python train.py --win_length=512 --norm="groupnorm" --stem="single" --widths=[384] --init="torch_default" --optimizer="soap" --shampoo_beta=0.99 --merge_dims=true --one_sided=false --adamw_lr_other_params=0.00084 --steps=11200 --epochs=110.1 --lr_schedule="wsd_sqrt" --decay_fraction=0.3
Rows from block 5 of a small self-supervised audio encoder (BEST-RQ), named by matrix and row number. Each number is 128 + 24 x the weight over its row's rms, rounded and kept within 0 to 255. All counts start at 0. Numbers have three digits each.
After each channel's rows are labels from the 100 clips, of 14848, where the channel reaches its highest value: "top examples" is what is common among them; "loudest band" is the band of the loudest frequency at the time of the peak. Only what is clearly more common there than usual is listed. The data: synthesised imitations of 52 everyday sounds, one a clip. In brackets: how many of the 100.
# c30: last pointwise conv (model.blocks.5.c3.0.weight, 384x384x1), inputs 231-307

c30.148:105140106138158139143148149143117133143137114153146127144125148084076088103151166125121116092147145126141115138126178136166166141173124179128134110151127135135087141158111137163149147188148121146153126102180128119177116137125134111
top examples: animals (82); meowing (60)
loudest band: 1000 to 2000 Hz (50); 500 to 1000 Hz (38)

c30.41:185106148121100117149138143115076172127098147162112130109145153137100085102118140107148109168102101160152153190155126132115128100128125137133136101075117134100142109093160144122122126123154145147124156110183153115125090071096126114
top examples: animals (64); howling (37); meowing (25)
loudest band: 500 to 1000 Hz (52); 1000 to 2000 Hz (39)

c30.128:106124151156157108175172149115146109123130151109133145167136131113155161130138102087128190068135093075151127118113149110082108092121126063139154121105123119139160085148113102105083113105137159109115105098158168106141138144099124155
top examples: meowing (38); crying baby (32)
loudest band: 500 to 1000 Hz (44)

c30.175:118072135107135128095146151129123175088120141154112133129129169088161175101093158145138131143156121129123135113083141127089122120110105135101079127146136149168151124146099126118157142113125094100077094154145088159124148108120109123
top examples: crying baby (28)
loudest band: 500 to 1000 Hz (34)

c30.164:142119124125158124149166118157114091137113166107155130125140125122119076141140131131113136139104094153150134182143092162099139112130208155193136144149153139078084145078156135128135153078105108140168140140126125152138102124100126107
top examples: household (50); zipper (31)
loudest band: 4000 to 8000 Hz (33)

c30.303:133129123165123125153131168072133147089134104194163097131081113120125085135132122108126115199103114130123147192172130128131112155133139103129135118109101111140107138118133158141132116105128105196113104121131135141111142153100141130
top examples: people (40); crying baby (38)
loudest band: 1000 to 2000 Hz (54)

c30.61:088119128118076136115110129120126126142106129132154128153100099190087140122107152135138111176110180093111096122147130133123156120123134080188134122105123100159106118093158149123150107085122131133105124155116162154088135107153098133
top examples: thin (high-pass) (29)
loudest band: 500 to 1000 Hz (33)

c30.251:093126164150109144124119144121152154092161114129094138136132107088136163155126130180118123135137127141097138137109115097133162119105123110107084162133150104177133125122134145104115120141117139109153157105155149154088171149056096109
top examples: signals (54); siren (51)
loudest band: 500 to 1000 Hz (44)

c30.54:161111085143125068118130111093123095121141087110126116145160149129104166105125102121115124132128170112151097142110106118088167128077140136163116107126155162148141096085173120127114126151119145125143124139131147133154106155090146162
top examples: animals (63); mooing (25)
loudest band: 1000 to 2000 Hz (36); 250 to 500 Hz (26)

c30.197:157120155096121126106134103144126131081145144125154158111138134081156150095129085131134110102115166139135165155176095082085095135144138140176137135108101149173163113166128137120094121147112128193176096160106115110129148136138135128
top examples: household (51)
loudest band: 500 to 1000 Hz (34)

c30.189:149126112169132163100114095132116156130133183103143144115167132120120112125119180120117138102100134127081180142130113115102116142149143108088103135117127143160182097101149121150123146104168103106119122167135120159119088147122150146
top examples: nature (34); water drop (32)
loudest band: 1000 to 2000 Hz (37)

c30.299:107141150115163096147132136137149148119126094172133117111134124112135118156125145087120118164118103083096163123106097115156106169158116151133132083108144116115143098136095155149142114114171162157124165135101145168111135127147131107
top examples: laser zap (32)
loudest band: 500 to 1000 Hz (39)

c30.240:111135104166094139153145068148155096138074131151130153144124145135125102099136170162154076186110159170144147074167113106149144080107115139119107092086140153136140169110142103179145078136158149155130148093147099161100104171150100154
top examples: signals (35); siren (32); meowing (31)
loudest band: 500 to 1000 Hz (51); 1000 to 2000 Hz (36)

c30.363:096150116158141092149167158143106101129154107154122145098107114141158138123136140149141139132126068103151108119118131122103119131097095089147090114165095126111105108097120107147124146137100121194125143119104108085164100095161153111
top examples: siren (60); signals (60); crying baby (28)
loudest band: 500 to 1000 Hz (65); 1000 to 2000 Hz (30)

c30.26:149118150104142157134153083129113135151096130141166132105157094179088128132133108119125118157098113146111141108153180108147140123158135118108119143140114148107119156158178140153124147159165125097148136147100082112113131169153113133
top examples: nature (68); water drop (64)
loudest band: 1000 to 2000 Hz (53)

c30.238:137114101101100151152124133141125144137063172094138158190110114109102156160136173128099153081180120155150138104163154117104140086107159133136130135118061121138113155119141108139126113125125118146118095119132149126148162094107112168
top examples: animals (49)
loudest band: 500 to 1000 Hz (37)

c30.25:138143144113117145108124143149104160129080109120105072088107090162133143118078146135098099093139126121119128097135156162126117090100105114147125121124114127139164072159155086132105160090138122096115137155108165118130089166163123146
top examples: crickets (29)
loudest band: 4000 to 8000 Hz (30)

c30.383:129134162103128149095126094112145167123154142139091121091089165121174106122127130117106137169143160129145153136086131106153124112103152128138138113131147110139107141139107182088139139136107123162102149088119131090120093118134135116
top examples: people (38)
loudest band: 500 to 1000 Hz (36); 250 to 500 Hz (33)

c30.227:148120133119100081134161088104131120099141169133105103153089110122120132132135136129160174102118143193159151114097070079190137142111136099157125121154103110117108088128105115139106099121097136130142151180130124101148108142135153089
top examples: water drop (28)
loudest band: 500 to 1000 Hz (35)

c30.235:119124180094120090119164105141113158114153128148127127130154141123150166145127102125184100119116134154126121167144120110112125091124085129194131106151132140091139112109130193146107105150078082106125129149118123139141133143118156146
top examples: hammering (26)
loudest band: 1000 to 2000 Hz (41)

c30.362:116126121172105171054140114094131100170113131136143148122129064121115135137113175112123202113156097112121107158120121177138113114162144135116100119145136161133145084110135147138124120147115133104127119100128131158103135142140143168
top examples: animals (49); mooing (36)
loudest band: 250 to 500 Hz (29)

c30.334:080122130105120105105155122092136102157125145114121128116130140112147129137093104101109121133116154078151131124135154131132152095153127127112147133098115126126150140137159136125109126149145169085114144115089115125123083198129111164
top examples: crying baby (30)
loudest band: 500 to 1000 Hz (40)

c30.343:178084138119146096094149120145127143188116150159129124133102113130151103127117124165135138172088160143137135147124132122121089175137135139153126083152128110119103147111111111128139134114123072107114119117139153170136115148099142139
top examples: people (47); crying baby (41)
loudest band: 500 to 1000 Hz (50)

c30.110:066098107158130140124146175098156103120101159110177150095128093143139106154127121180124147112115099115121131128071152139109130144117132126110155120152168080109144135116133107105140140134132143123144136108091131155126140137071139153
top examples: laser zap (37)
loudest band: 500 to 1000 Hz (41); 250 to 500 Hz (40)

c30.358:105115114098109128118088135109087075126169107120132126138160134099089156140147133168126096109135121106169124131142125103175091090148119123105098190164104106119106114170092123155117100116148082143143158124144152140141132110094157137
top examples: signals (51); siren (46); mains hum (30)
loudest band: 500 to 1000 Hz (62)

c30.298:136134138116121094096120105147123112172135114138145142103092116148130084096108130173163124110117142104100095106124103157157165112144191150121140113143123125120154110112133092157138170089139117176085166140140150136127101148161093172
top examples: crying baby (27)
loudest band: 500 to 1000 Hz (55)

c30.105:146102117125119099150113142097141157134092114160131120115104078177151137113121177141110105089121108102167114102114102138108139140146128111127126117140149121151109164105097117150122113094153104143154121116144127112126100117151124138
top examples: animals (39)
loudest band: 4000 to 8000 Hz (32)

c30.102:133134153125082157112132152194158143088147172137134149153139112119155155105098129121138150118145121101100128131094112166124129108149120140134113148102126113106166155163118123128133176171099154131098130149087110149132147160106135159
top examples: nature (51); water drop (38)
loudest band: 1000 to 2000 Hz (37)

c30.156:129116166133124153128147162144139160125117130140133070136120127123189130143138107191131124106124115076153091137135119085128163116146134140113153164141079152122124119120101183138112125145178081197108092111104153140121158113120101107
top examples: people (33); crying baby (27)
loudest band: 1000 to 2000 Hz (35)

c30.365:130114109139126086111114117095159108099149147133170152137140146164138089132127099135151147155163135087147175124135153134087131136176120134117149166091153110155106155172177117098094106192175106169158177147121172135167167093187132131
top examples: siren (56); signals (56)
loudest band: 1000 to 2000 Hz (75)

c30.114:143096164119148124083112171096123099076134136087134113114128106122100137113142127130064130103132154172162100124150128141130159127132108203126154125137122145128094105117140118105151118101106148121108121115100123137167133128158114145
top examples: household (39); animals (38); meowing (26)
loudest band: 500 to 1000 Hz (39); 1000 to 2000 Hz (35)

c30.182:115103118161137074153139112092089142113123145146150162122123158114131127147112110139131197132124076104154141143112092120134104169124188099157121138132161149126129094096100149105115098145146145151092127150110147111142135132111154180
top examples: laser zap (77); machines and effects (77)
loudest band: 500 to 1000 Hz (48); 250 to 500 Hz (45)

c30.38:131128130104111132103145103116149104122116159136114118115120163095121129087106114119152140133182132115102134091076107132119134139166117120153154149121154106110109126145118118117143121071161120098154148110172125103130143083138114123
top examples: household (40); animals (35); howling (25)
loudest band: 500 to 1000 Hz (36)

c30.39:112100104066104138177097105109072147128143107150121166128101104094133177123134137142141107134120135150157091089110151151056091171134120110119154146130143140164086109125203128124104140145113106107099153126148176124111140116120132114
top examples: siren (99); signals (99)
loudest band: 500 to 1000 Hz (94)

c30.57:172079124137122104153104103140137136158132136128166138152153155118161114109134128141110170157123137121093126047103159147168136142112115097157141147109122115127171105122114138161118107097106124137111142153127137161157145114161060141
top examples: crying baby (31)
loudest band: 1000 to 2000 Hz (40)

c30.78:126089140175182123093161144165113128099109112111105106159104110130145087116085125168148124101123141165164155103147197118132138086151117162178128163128163120165144107118137096082130167161099195090083124129116187104127137149087138134
top examples: people (56); crying baby (46)
loudest band: 500 to 1000 Hz (50)

c30.74:111152138119154126147098122134150156136142108122139080128140134110125141146116184114140180129100120130067101097167132082125100131218171141150103108109126117121131144148068124120143097106108126114075123153106111121086137087104128163
top examples: water drop (26)
loudest band: 1000 to 2000 Hz (58)

c30.376:170161129124141128094116098122189100106148108151150144087082101147130144143142163157186187101127127119087160133143096117158117190148116145175139130138148154143111120113125138152101134165136108154135091162135127135157112124119134118
top examples: household (47); zipper (39)
loudest band: 4000 to 8000 Hz (38)

c30.361:137153118151144186171140117146109135133120118141097131084105157123142128139170141175135088124165144147121127106143169148117104128126181110133126130146165148136132101118085141151175130158117128140084192131103119102138133122105113116
top examples: household (43); zipper (25)
loudest band: 1000 to 2000 Hz (30); 4000 to 8000 Hz (30)

c30.71:159133109108128158183132162110125135119157099178143161081139110137109114155125130099130112126149104117174136132146107101170122130109128113145141124161116173082153110127166152142121116107170175096140145135136135120140094157135129136
top examples: signals (41); siren (35)
loudest band: 500 to 1000 Hz (47)

c30.369:134082127133130110167140084148075111137138177101124130121096129091115134142171125143135109112159113137140137142126133186149172167125150098103143145116151141152152120120134135118137171103129161124148092154122121102136120095098149101
top examples: people (37)
loudest band: 500 to 1000 Hz (39)